Weights of a small model that predicts nearness at each pixel: num experts 8.
Rows from block 9 of a small model that predicts nearness at each pixel, named by matrix and row number. Rows with one number within an expert belong to one neuron, the router's apart. Each number is 200 + 40 x the weight over its row's rms, rounded and kept within 0 to 999. All counts start at 0.
Before each expert's rows are labels from the 100 images, of 14848, where the router gives the expert most weight on average: "strongest on" is what is common among them. Only what is clearly more common there than usual is listed. The data: rendered solids tumbling over patterned floors.
# router: slot weights (model.blocks.9.mlp.router.weight, 8x192, trained with AdamW), inputs 96-191
# up: expert up (model.blocks.9.mlp.up, 8x192x192), inputs 96-191
# down: expert down (model.blocks.9.mlp.down, 8x192x192, transposed), outputs 96-191

# expert 5
strongest on: count: one
router.5,214,194,218,160,121,213,254,156,186,230,196,237,162,180,262,215,192,179,202,153,245,236,196,198,154,229,170,271,212,150,126,138,165,278,202,199,269,235,221,194,190,193,265,259,200,213,260,293,154,158,194,221,262,183,213,217,160,193,213,241,193,138,199,213,196,209,314,224,226,261,220,144,224,271,216,189,201,233,185,239,159,271,220,208,208,113,163,183,189,238,190,176,184,189,224,137
up.1,219,144,219,203,208,210,173,145,231,183,258,185,242,206,178,236,189,251,174,250,176,165,257,176,199,188,219,210,124,182,212,262,179,192,167,260,204,212,195,227,212,169,222,184,221,270,229,158,258,205,213,169,211,179,144,176,194,229,202,163,145,184,178,246,234,210,172,138,136,141,233,205,185,241,232,277,189,184,210,208,191,189,284,285,160,220,234,282,255,151,166,195,184,277,155,200
down.1,221,250,199,176,204,124,235,181,258,271,81,161,149,184,210,191,159,216,195,239,166,215,199,165,143,194,260,175,219,232,215,176,227,210,235,260,154,259,111,170,113,217,275,209,211,224,173,205,180,217,252,149,223,165,233,236,131,243,227,188,137,206,135,233,182,175,218,226,254,271,234,261,214,207,163,140,247,169,189,203,225,276,133,182,236,295,169,152,202,162,256,216,149,214,213,122
up.2,175,253,170,194,211,124,202,182,221,210,208,188,227,300,209,260,303,245,229,180,225,187,221,210,238,172,249,235,246,195,230,205,157,209,231,178,183,170,238,67,219,106,218,190,225,178,181,207,225,277,204,163,156,228,113,194,186,209,159,186,250,222,210,172,227,205,198,174,205,145,180,259,145,185,180,226,173,241,198,132,198,225,135,222,178,249,223,180,191,212,233,257,303,179,191,192
down.2,226,209,156,212,212,178,287,224,227,68,223,198,244,181,223,126,194,213,110,226,243,129,108,253,182,156,185,185,242,204,219,224,191,97,167,135,198,193,254,205,234,113,213,169,209,190,150,173,276,167,221,155,197,145,214,226,171,246,147,160,269,164,224,179,218,215,180,240,255,241,188,236,194,241,195,211,127,133,219,246,223,219,273,181,235,125,188,222,185,241,191,169,205,159,163,213
up.3,188,160,252,263,215,235,205,254,183,247,169,126,215,183,205,334,192,192,181,233,211,156,191,236,157,155,173,248,163,249,200,197,145,213,124,133,128,281,199,199,181,183,209,190,259,233,206,187,143,227,277,156,196,80,288,226,245,243,203,202,196,206,230,244,197,203,150,159,234,205,103,240,232,177,133,211,151,172,268,151,245,252,206,173,226,225,259,308,221,162,220,202,196,152,223,202
down.3,131,210,193,77,205,214,223,205,228,207,214,158,105,253,200,167,208,177,129,207,182,282,187,221,312,223,291,207,211,167,230,220,134,176,220,174,230,228,170,193,176,209,157,226,223,179,183,188,206,169,206,242,236,263,242,256,147,222,214,252,233,195,188,208,219,166,205,165,196,249,170,148,206,235,276,216,188,207,223,210,197,219,151,163,165,163,194,172,221,213,192,210,187,164,134,226
up.4,135,182,196,135,187,179,101,193,150,180,158,191,251,179,184,229,234,197,184,198,288,236,182,190,222,172,193,247,196,148,180,207,177,158,334,145,186,204,240,217,162,225,215,213,186,236,211,225,229,191,215,175,179,262,202,209,148,211,182,240,127,238,222,200,215,200,228,215,204,149,241,178,154,257,210,255,168,172,206,168,236,212,232,123,142,266,209,211,183,131,219,181,181,114,162,231
down.4,201,143,183,129,149,212,172,218,194,244,248,210,122,246,190,243,207,182,151,272,148,163,237,154,236,195,144,206,247,238,262,186,227,120,134,169,213,187,245,154,191,165,227,159,193,235,152,155,185,160,183,227,136,213,168,199,206,217,225,184,222,225,187,262,215,327,159,192,191,181,193,181,224,187,172,162,211,211,114,210,216,142,199,223,196,194,170,203,225,230,177,220,110,175,201,222
up.5,207,202,239,166,224,168,141,233,183,206,179,227,244,169,178,226,133,204,215,233,237,169,166,263,246,121,204,223,200,161,158,274,98,206,193,139,152,270,168,216,128,216,194,185,190,191,269,186,190,184,234,196,237,173,196,197,235,220,164,172,193,251,181,282,139,242,196,171,294,164,170,191,174,192,240,202,235,174,225,254,213,174,168,216,202,193,208,199,208,172,197,273,292,172,183,214
down.5,137,240,294,264,230,184,202,214,157,167,214,191,151,293,264,213,205,284,178,250,315,231,282,176,203,249,203,221,114,199,210,226,225,240,201,193,103,265,198,229,231,203,182,189,267,224,262,206,202,218,201,222,181,196,178,154,174,180,239,190,237,157,185,232,234,201,184,154,227,162,141,186,243,269,228,203,180,238,183,178,222,236,205,122,189,166,191,183,170,177,196,205,232,151,215,208

# expert 1
strongest on: count: four; black object
router.1,222,236,225,141,195,174,207,230,148,176,201,180,274,162,116,195,204,226,166,244,188,231,194,234,188,207,240,304,193,134,207,208,170,185,183,197,239,243,210,227,128,193,269,215,179,253,230,175,197,212,199,229,263,253,182,235,217,172,206,193,212,207,200,227,200,183,245,157,147,105,196,241,193,229,245,252,247,168,253,246,229,216,167,148,161,225,205,194,209,214,195,197,188,191,111,220
up.1,183,219,189,122,237,181,200,161,200,237,243,171,206,282,211,80,195,169,217,184,223,204,225,166,211,242,228,253,199,239,173,225,245,171,249,241,174,202,189,189,163,193,200,217,168,175,147,238,191,158,192,268,143,169,221,207,214,160,250,239,214,154,214,332,170,156,279,267,205,209,202,179,180,196,237,190,250,197,182,114,198,138,179,243,203,228,205,229,89,217,178,195,196,169,218,187
down.1,303,218,184,279,184,202,236,272,209,105,179,151,247,157,265,192,190,125,139,195,159,225,172,248,212,197,249,162,160,191,199,191,224,203,202,223,215,158,152,132,204,173,223,204,190,165,183,161,222,240,221,224,240,222,168,211,223,196,210,162,148,211,200,230,252,278,311,196,202,152,217,238,244,177,164,127,192,184,229,222,207,174,260,195,151,214,245,158,220,199,255,176,162,193,219,241
up.2,250,262,230,214,286,212,178,278,119,125,125,224,248,208,226,106,222,270,205,206,191,195,137,208,207,211,280,194,254,175,196,198,232,197,215,193,206,190,211,178,206,344,186,207,135,165,150,204,270,185,183,227,201,175,225,225,189,172,159,159,169,195,275,299,170,188,249,198,208,204,169,197,213,205,160,206,192,212,132,304,175,213,236,154,219,195,177,210,142,128,184,178,152,120,244,185
down.2,157,225,204,169,164,172,185,151,204,203,177,267,182,215,209,232,221,179,180,208,214,157,253,169,181,152,166,210,210,205,134,196,141,221,232,192,244,226,240,168,67,231,179,194,200,289,233,244,201,208,231,178,153,252,172,184,226,163,167,174,260,207,178,281,267,186,141,308,211,312,230,202,175,153,164,225,231,145,291,152,151,201,253,183,229,231,226,253,192,176,185,123,184,189,228,271
up.3,241,255,204,199,164,73,203,222,231,180,141,137,190,179,207,216,192,151,229,161,171,123,256,200,211,192,169,190,249,190,208,238,205,167,178,117,234,155,210,170,196,231,111,145,251,165,171,198,217,184,224,252,188,240,169,150,193,175,247,178,300,187,183,261,211,131,161,190,215,185,162,138,197,150,272,192,180,169,206,137,201,229,201,167,208,281,233,186,218,211,219,201,156,159,176,160
down.3,233,184,169,212,137,199,218,156,174,190,128,287,196,205,157,219,170,232,196,226,201,159,147,143,188,209,68,192,309,314,139,158,193,197,191,161,237,194,238,127,174,141,230,210,235,229,230,193,214,197,283,240,205,213,225,201,277,226,142,217,139,199,233,225,236,170,203,270,232,175,203,152,289,213,163,102,188,278,221,236,269,185,147,241,247,249,209,236,221,239,289,159,161,163,124,196
up.4,176,230,280,159,149,196,163,141,213,225,245,238,214,199,229,206,195,184,218,172,244,172,255,156,204,258,225,219,218,224,152,152,186,136,280,142,229,214,207,223,203,204,154,186,156,199,219,176,234,204,154,205,170,213,191,208,214,153,108,225,155,217,201,212,151,144,151,236,270,186,189,154,241,178,165,246,219,201,214,163,193,193,206,165,202,281,124,199,166,232,139,221,172,233,241,244
down.4,192,180,156,164,232,189,253,193,174,188,220,276,273,198,254,230,215,194,167,233,170,226,168,137,138,161,195,183,258,230,211,219,194,222,252,202,272,204,223,202,222,134,165,178,213,181,197,245,213,233,248,196,223,215,256,283,260,185,110,210,209,172,188,197,162,200,275,231,186,179,143,185,139,274,154,126,166,216,316,194,182,220,227,267,193,235,248,146,185,140,243,180,233,123,124,194
up.5,198,188,143,214,217,146,176,230,206,226,146,200,207,258,192,156,150,187,177,185,239,194,230,185,199,232,226,243,209,184,223,227,243,220,285,223,191,191,184,131,239,218,107,158,193,137,257,208,192,165,182,210,175,155,162,219,254,168,178,225,180,254,175,230,201,137,177,206,205,215,178,230,155,110,156,248,222,195,204,220,183,281,160,169,277,253,300,156,235,143,152,70,205,180,254,221
down.5,258,225,184,248,155,210,227,161,139,211,175,175,206,185,150,202,271,121,213,167,159,233,146,147,243,156,202,162,213,180,209,179,235,234,192,183,204,231,197,279,220,153,229,161,169,165,294,135,175,236,198,236,200,183,163,238,205,306,231,242,135,177,199,222,197,136,198,288,258,239,241,146,187,152,165,199,150,150,197,158,191,160,195,266,213,221,260,224,197,141,201,125,191,215,189,149

# expert 3
strongest on: count: one; light from behind the camera
router.3,177,197,191,140,273,199,263,259,179,175,243,206,131,251,215,212,196,250,225,163,223,195,223,200,248,168,209,267,166,173,207,184,199,138,247,207,300,240,190,193,224,191,272,194,219,231,210,199,189,128,204,196,259,177,224,180,197,220,227,277,182,215,226,205,173,170,322,213,167,201,155,200,240,283,187,206,214,224,177,293,217,224,204,203,224,145,148,191,236,243,197,203,170,188,195,164
up.1,191,160,198,172,137,229,187,249,92,243,205,212,181,165,238,219,195,160,148,212,227,227,165,199,205,169,164,139,202,172,271,200,184,266,227,178,174,255,265,240,192,211,190,147,164,140,273,196,203,162,144,133,205,189,153,164,192,290,181,206,232,190,139,251,217,143,162,283,173,160,263,244,135,208,179,289,174,242,234,168,190,144,188,197,139,230,184,180,236,140,197,197,251,204,262,219
down.1,188,187,263,270,173,146,226,167,197,238,182,237,212,210,133,73,174,211,227,169,175,202,165,157,232,189,160,184,170,171,268,148,157,202,251,175,146,118,189,273,216,196,268,158,257,245,149,205,160,245,244,190,150,206,230,212,150,213,289,185,197,216,145,236,206,216,187,250,261,250,218,213,185,189,222,164,227,216,189,144,200,145,237,260,228,314,202,147,165,163,246,200,195,168,335,131
up.2,264,195,208,217,237,216,184,170,147,252,184,215,166,210,195,219,161,228,178,179,205,230,235,221,198,169,199,192,182,141,234,260,235,234,186,164,178,273,191,175,189,165,225,197,110,216,242,181,199,265,239,192,217,158,229,209,184,248,222,169,204,173,169,228,213,189,174,152,122,164,229,186,236,195,105,139,187,177,89,151,204,186,277,255,178,127,202,214,186,196,200,214,252,201,147,208
down.2,185,260,271,199,166,216,200,157,195,211,176,171,188,150,228,205,199,207,210,184,204,208,203,110,160,242,117,207,172,235,253,115,261,224,140,230,250,179,170,225,214,178,279,130,212,210,169,219,183,194,187,215,192,219,225,287,190,118,176,216,151,104,148,166,164,215,129,235,150,250,200,211,244,223,213,191,202,165,177,173,179,154,225,226,265,211,246,218,166,174,231,203,239,240,173,187
up.3,204,184,164,205,212,225,182,153,275,191,224,171,155,209,193,253,200,209,173,202,176,138,150,240,227,245,151,253,249,222,251,143,217,177,187,250,202,162,240,232,151,209,134,191,214,192,102,252,152,182,167,187,235,156,205,225,165,166,147,235,250,197,120,197,129,204,186,264,201,220,188,194,223,199,142,163,221,277,269,257,253,183,237,266,150,192,192,242,187,170,150,296,184,231,234,182
down.3,170,164,164,137,211,213,153,168,209,176,168,157,228,98,245,169,199,151,154,205,180,163,273,178,181,247,180,180,266,224,236,201,192,197,235,211,155,127,216,267,251,151,214,247,199,248,167,250,195,176,174,218,208,223,250,159,226,157,155,293,187,175,242,168,228,222,216,195,121,119,207,212,182,148,210,272,218,185,261,206,171,203,197,182,239,174,208,201,226,253,234,242,157,160,235,186
up.4,165,275,230,213,176,172,218,246,161,159,141,227,243,189,192,276,169,200,178,171,175,221,199,216,116,172,206,167,171,203,188,139,210,154,219,180,214,141,113,190,236,255,219,227,239,254,221,175,195,182,179,255,190,213,230,217,241,153,166,194,222,222,229,176,237,228,165,129,215,252,151,230,146,210,245,190,171,134,124,219,212,306,176,195,257,137,214,210,183,178,199,244,156,212,164,245
down.4,191,174,199,232,228,112,196,148,169,247,254,270,163,124,234,246,192,165,203,242,185,167,200,158,162,180,159,239,272,229,134,184,231,260,151,201,211,168,252,198,148,192,226,247,212,204,206,212,237,203,188,205,163,225,185,188,232,181,221,139,184,220,99,213,219,167,181,124,193,108,145,174,284,194,182,234,237,238,218,183,187,251,192,148,126,167,162,252,180,189,212,244,182,237,154,191
up.5,155,153,163,233,211,251,192,174,217,183,208,208,183,226,239,224,248,201,195,120,225,190,123,244,226,181,219,240,258,216,176,151,197,233,222,236,174,221,269,193,223,149,249,208,149,205,229,149,285,161,219,233,173,208,189,140,265,231,224,205,195,199,204,218,149,176,194,115,136,182,194,273,220,189,157,202,237,223,181,217,160,267,132,169,147,246,208,189,114,224,254,197,112,236,209,173
down.5,227,196,227,168,179,111,177,172,160,160,180,228,216,208,161,114,197,254,278,201,232,214,208,180,151,197,155,161,275,244,218,323,221,198,166,202,173,173,289,260,197,231,225,155,110,275,221,219,202,186,211,198,135,160,290,235,194,204,137,275,194,168,142,135,188,186,192,192,185,136,156,263,117,239,215,223,210,169,229,182,198,148,273,208,95,215,203,96,191,172,169,166,188,145,178,276

# expert 2
strongest on: count: four
router.2,185,205,227,160,131,216,293,150,171,185,197,258,130,210,216,226,191,236,200,146,227,224,218,261,272,215,237,224,210,155,233,152,198,267,153,204,317,203,223,203,228,234,223,242,214,177,248,203,213,157,218,201,263,197,187,199,191,179,239,169,202,159,229,211,162,172,270,221,194,178,233,163,212,239,224,194,231,213,188,163,325,189,198,206,217,248,98,177,231,292,197,190,189,248,222,151
up.1,258,234,171,169,254,253,140,159,222,167,289,163,242,223,185,219,228,196,250,153,236,157,144,114,190,235,215,182,162,190,166,152,181,189,176,153,213,182,242,115,205,161,238,182,223,230,158,206,196,164,81,153,189,168,230,216,211,156,187,226,255,223,205,121,215,287,217,136,211,223,183,202,187,161,154,183,166,210,184,223,151,165,207,233,174,205,247,200,196,191,219,191,268,183,192,198
down.1,136,135,188,192,251,240,178,209,215,177,219,245,98,202,223,226,206,233,220,261,148,183,80,199,296,204,220,125,208,240,192,237,272,181,199,221,291,177,281,231,199,198,179,185,222,138,262,204,207,167,217,185,225,180,106,163,194,155,169,209,189,198,193,176,201,194,228,279,201,150,173,233,246,201,127,175,234,178,265,246,221,172,204,190,218,181,177,284,160,199,187,166,258,215,166,171
up.2,216,209,222,229,182,176,186,176,196,189,142,194,210,184,196,230,180,227,245,188,183,171,284,243,223,176,220,229,234,206,154,196,132,218,206,170,218,212,158,169,201,183,185,180,206,245,320,183,159,229,170,250,232,218,203,217,166,200,199,221,126,260,177,182,225,231,166,155,296,157,185,156,225,199,196,196,195,175,181,204,172,292,200,185,211,158,215,183,239,142,251,181,149,136,171,192
down.2,124,179,191,194,186,179,181,247,224,121,124,247,217,171,175,111,306,194,234,169,237,279,202,191,199,233,169,170,240,196,191,200,194,217,142,134,183,201,198,164,131,129,267,163,190,213,200,148,224,201,201,212,181,154,158,187,205,111,152,190,148,201,204,209,204,122,184,239,149,279,233,188,187,172,215,201,198,238,172,156,172,185,231,230,172,171,212,206,168,136,252,246,210,156,135,248
up.3,142,207,191,214,190,238,142,252,226,215,195,192,247,199,197,200,200,198,260,219,157,169,228,198,254,106,140,223,153,235,143,170,224,212,240,156,240,234,196,163,228,196,230,157,183,227,213,187,258,181,251,223,147,139,283,201,199,225,197,216,173,233,247,234,207,169,217,229,221,213,235,143,186,245,192,224,201,144,111,227,240,188,147,202,95,295,273,191,120,206,250,146,231,181,201,209
down.3,200,180,266,204,216,219,252,189,217,178,164,239,218,106,180,201,226,219,209,240,212,167,213,235,259,200,117,172,241,183,199,241,237,240,168,155,199,282,189,140,106,217,134,203,222,205,162,259,169,242,212,187,181,211,186,149,203,194,204,196,184,199,216,139,276,188,84,242,115,204,253,146,170,230,191,201,179,253,170,230,170,196,225,187,175,224,202,158,211,215,232,189,216,188,214,176
up.4,231,178,181,210,204,227,184,233,238,175,235,113,192,103,126,200,205,207,114,221,171,205,192,281,228,224,167,219,245,175,137,141,212,202,207,188,163,220,161,160,163,121,140,190,154,255,166,179,232,220,138,182,156,249,152,105,203,156,154,174,179,201,176,247,185,187,183,188,183,177,208,189,223,180,201,205,235,199,133,169,213,193,155,209,133,236,222,165,214,211,175,207,200,87,165,197
down.4,213,215,203,166,167,240,206,157,214,242,179,163,255,272,189,171,231,135,102,199,184,186,255,195,173,201,260,186,179,282,214,165,179,249,226,157,166,166,170,147,227,184,115,275,214,225,203,256,226,229,256,236,173,174,240,253,244,143,249,183,204,192,268,261,240,206,200,204,273,243,239,192,227,186,193,169,207,290,178,224,224,148,213,220,189,139,138,214,178,144,186,210,177,169,202,237
up.5,172,203,197,196,251,192,179,218,234,156,169,133,160,221,209,222,255,218,200,209,276,170,143,304,222,169,158,182,179,224,191,132,149,156,165,166,188,142,284,177,189,283,217,183,274,158,159,219,221,192,131,218,178,214,215,165,172,243,192,169,216,166,246,167,174,176,225,231,156,246,226,204,163,146,161,166,224,207,162,197,191,130,194,235,137,165,218,184,190,205,290,208,211,210,176,129
down.5,192,204,163,226,196,190,192,219,238,170,264,190,205,216,299,225,197,174,217,203,159,223,197,211,223,224,202,140,177,199,321,295,265,156,218,156,172,266,195,221,198,220,164,174,229,214,166,175,185,210,174,139,171,120,143,187,194,252,196,174,235,243,185,143,211,212,303,206,137,262,260,198,226,90,176,204,216,176,185,194,231,209,185,158,242,197,202,192,189,256,131,235,206,208,235,203

# expert 7
strongest on: count: one
router.7,193,176,252,186,211,239,237,185,191,222,210,244,226,247,240,189,211,166,203,188,243,253,221,182,257,84,184,250,116,210,179,204,220,192,205,240,319,242,159,144,248,194,205,155,199,228,200,208,237,170,242,215,213,156,202,241,142,231,172,102,180,187,210,186,140,218,272,200,243,344,212,234,201,248,210,226,246,163,115,193,222,238,179,164,230,294,229,213,197,200,197,175,190,232,179,219
up.0,203,190,202,189,132,167,157,253,248,199,120,229,193,158,161,200,150,186,159,297,211,208,162,164,218,199,179,217,265,175,170,188,231,286,180,307,176,153,191,221,210,206,143,279,205,199,204,198,217,172,141,171,196,229,201,188,189,184,141,204,253,230,144,303,247,135,147,198,180,239,143,199,206,134,235,173,234,115,221,213,231,246,184,224,171,143,186,186,168,181,167,219,168,244,203,239
down.0,175,209,265,176,239,221,193,198,158,185,146,158,215,238,189,205,205,239,215,173,265,111,178,178,192,221,245,197,174,126,217,170,149,233,239,247,198,211,158,157,167,176,225,233,214,181,165,166,132,213,96,169,180,249,218,260,205,234,153,210,272,191,210,187,173,194,241,289,185,161,201,186,200,251,147,169,155,262,90,269,235,234,174,212,263,243,241,257,250,211,182,185,232,208,190,202
up.1,242,241,160,190,231,255,243,232,224,204,226,190,195,229,173,204,199,178,113,267,150,165,168,216,177,187,202,166,190,264,199,146,205,163,209,252,190,169,211,179,216,240,282,246,262,220,227,220,242,140,118,281,166,108,286,212,175,218,263,213,180,192,229,244,213,216,202,281,201,106,156,217,190,210,260,229,222,229,162,208,204,202,234,264,230,220,188,180,233,206,252,271,164,191,229,162
down.1,171,280,227,263,275,244,224,184,159,181,205,206,140,161,234,200,166,195,247,277,118,163,271,184,286,163,179,172,231,225,192,197,161,168,104,162,260,231,217,152,273,209,207,196,229,253,148,207,189,160,160,229,186,157,176,255,196,234,218,200,252,209,205,203,247,220,193,180,167,235,227,226,203,225,214,292,159,239,111,161,257,168,165,100,188,164,282,211,186,141,200,259,177,196,111,236
up.2,166,186,215,256,191,129,192,191,221,128,216,202,226,279,218,183,120,199,226,277,230,244,111,161,202,229,167,140,164,167,273,167,199,255,256,208,172,193,189,229,233,110,197,227,195,213,283,199,189,267,225,219,198,208,237,203,255,219,253,215,167,220,195,205,263,220,184,267,230,187,179,163,218,181,244,237,248,149,195,189,239,154,176,198,164,149,207,182,293,225,224,89,150,189,197,166
down.2,185,186,180,208,209,144,180,222,232,202,204,202,214,215,212,117,190,208,259,211,271,194,266,202,118,204,239,210,185,251,170,222,241,182,230,107,177,211,164,194,235,128,132,193,171,134,176,204,168,155,211,103,217,276,201,190,181,178,192,185,187,207,188,179,190,238,256,215,165,249,211,191,193,208,172,144,266,131,236,208,75,167,251,188,199,241,252,179,218,282,155,167,156,186,210,167
up.3,307,137,232,210,244,133,182,195,169,248,152,120,143,213,178,193,139,166,210,169,199,117,126,186,192,243,209,155,219,176,111,197,228,141,190,196,163,207,245,237,169,171,199,262,133,199,232,213,231,211,207,170,184,198,197,189,248,118,237,207,113,188,212,260,203,256,153,270,229,239,170,241,179,213,122,189,162,240,189,233,204,177,178,229,187,210,216,196,261,236,116,220,176,215,232,176
down.3,270,207,148,140,175,180,222,252,204,164,164,177,254,214,138,148,210,173,174,214,163,124,217,194,165,226,215,99,149,209,143,257,120,235,224,195,248,236,241,266,183,207,184,144,245,240,225,156,229,189,289,208,188,191,142,177,253,174,198,185,222,180,237,237,136,166,170,299,258,125,139,176,231,190,230,197,243,207,212,257,177,168,175,150,172,194,208,217,258,209,163,109,145,190,203,99
up.4,270,177,160,213,240,186,174,202,178,196,203,149,206,121,156,253,161,192,184,249,231,214,108,259,173,196,159,192,205,144,197,215,184,124,211,94,183,167,173,230,219,121,188,216,193,210,225,233,188,217,237,146,223,178,298,228,170,233,231,243,219,131,254,159,222,245,177,253,158,177,199,202,208,217,172,213,158,245,218,162,192,250,191,247,194,178,181,251,256,237,181,206,171,201,263,253
down.4,189,171,198,218,138,214,241,195,224,240,221,188,228,209,304,164,263,206,155,206,245,90,159,199,208,179,220,191,252,206,167,205,198,184,221,198,186,224,200,239,224,130,174,238,210,204,189,199,244,231,203,187,258,220,214,239,252,284,122,206,226,145,171,221,144,197,225,129,188,180,238,148,148,171,213,258,226,201,227,164,156,197,219,216,199,215,246,203,232,203,200,150,203,247,230,193

# expert 0
strongest on: count: one
router.0,189,180,276,157,217,237,210,186,166,193,221,278,158,189,271,234,172,301,181,146,270,207,212,211,223,76,217,240,169,136,237,203,196,225,159,188,325,255,148,137,230,249,243,218,215,197,227,258,146,173,228,200,274,143,193,240,179,172,226,135,144,132,224,179,160,187,280,215,193,312,144,174,215,235,198,218,223,176,162,243,267,211,224,185,214,216,101,170,220,187,205,186,189,190,203,201
up.0,131,157,228,173,244,219,204,248,152,226,167,131,177,222,203,205,184,209,194,218,163,178,182,192,230,181,175,176,222,293,154,283,182,221,206,149,175,192,153,185,198,197,161,200,231,133,113,194,204,207,205,231,181,145,173,131,206,255,214,212,224,225,209,228,150,190,199,185,193,210,113,129,165,197,230,206,182,198,216,210,283,185,222,204,224,290,206,159,214,97,256,274,234,210,202,274
down.0,163,204,194,183,236,203,180,220,184,236,192,247,182,166,237,165,252,74,168,174,161,261,187,181,209,165,243,212,240,180,171,274,212,147,220,212,131,229,160,162,158,216,266,210,221,128,239,233,215,228,175,233,191,147,206,194,218,274,273,168,108,136,161,164,180,212,128,169,140,156,240,177,225,172,190,204,225,178,124,185,199,189,189,217,173,180,217,240,262,265,177,213,208,162,146,232
up.1,79,158,185,239,188,202,157,169,227,181,187,168,249,204,200,111,208,192,251,257,125,183,185,137,204,236,122,259,181,236,146,233,230,265,236,117,229,246,245,258,210,223,212,144,164,114,219,154,223,246,257,142,209,246,131,173,179,259,218,212,127,225,107,210,163,237,200,198,197,222,198,232,182,225,207,241,190,280,186,178,237,132,215,194,175,281,206,225,220,294,210,166,262,179,242,201
down.1,222,173,232,233,171,253,229,196,240,207,183,206,213,209,198,145,208,198,267,208,231,235,185,224,214,211,152,288,280,238,177,234,170,108,184,187,111,155,201,240,251,167,221,173,200,208,213,216,170,147,280,189,207,171,203,178,189,145,200,230,239,158,179,245,200,145,230,236,226,212,229,200,198,262,274,179,197,162,195,202,176,119,275,148,250,217,198,265,231,260,199,214,219,199,306,140
up.2,211,237,183,257,244,186,167,147,243,204,180,126,202,224,163,166,251,147,246,235,131,146,160,132,202,237,250,225,145,256,141,202,188,198,155,205,203,198,238,202,231,236,242,164,176,204,222,165,218,187,188,115,157,118,186,181,250,104,144,202,147,168,195,158,160,199,170,232,180,188,169,197,173,206,145,206,150,201,191,148,199,153,245,219,194,236,236,249,229,133,161,236,138,228,173,188
down.2,257,213,173,223,154,229,245,253,261,166,255,269,210,169,224,193,230,265,197,214,130,240,127,244,213,212,168,223,160,227,162,160,156,194,237,243,191,208,227,228,228,198,242,162,173,231,241,157,180,159,215,260,149,265,123,173,189,220,151,190,257,225,174,221,179,261,268,198,138,242,183,153,137,154,268,261,235,281,168,234,206,285,236,186,110,275,228,180,201,152,205,150,144,192,180,201
up.3,187,264,159,229,200,172,208,217,189,263,205,188,235,273,154,185,175,190,107,243,188,215,193,266,184,207,204,144,254,220,195,176,277,208,165,220,183,156,224,205,180,224,152,271,192,239,183,175,196,183,196,95,192,237,191,158,140,228,198,220,227,210,233,255,216,249,160,161,167,187,201,113,183,233,214,203,160,262,291,207,231,133,180,227,230,264,255,120,190,194,252,163,241,239,230,193
down.3,235,274,212,183,108,212,196,247,211,167,188,180,197,177,161,136,140,213,189,181,125,199,282,137,174,172,279,214,230,282,163,127,181,294,199,155,239,198,153,212,209,186,251,335,188,260,140,213,231,287,201,206,224,215,205,253,150,182,173,157,151,189,221,150,123,172,193,136,226,202,233,167,246,209,167,267,206,164,244,255,156,236,235,179,225,148,231,214,263,192,199,188,208,189,267,159
up.4,213,187,186,231,263,214,177,177,254,157,244,166,240,262,135,172,141,189,294,251,290,189,194,230,220,248,204,230,184,277,191,199,192,123,230,186,231,242,196,181,232,178,235,181,195,231,282,153,177,243,246,191,148,244,204,215,129,242,226,213,195,192,258,142,192,192,188,193,168,201,247,234,258,225,184,148,158,176,141,161,242,138,265,194,121,232,192,202,186,162,240,238,192,189,166,136
down.4,174,202,228,151,134,166,261,237,187,157,109,199,238,196,167,192,158,187,218,168,227,209,207,157,177,199,184,188,247,160,192,195,253,220,170,220,193,175,146,226,196,202,273,206,208,226,205,184,229,232,142,188,198,195,221,230,125,217,155,225,196,164,155,218,200,193,197,217,170,245,186,145,142,202,251,277,297,221,207,235,152,185,223,162,225,363,255,273,276,208,204,228,248,134,269,112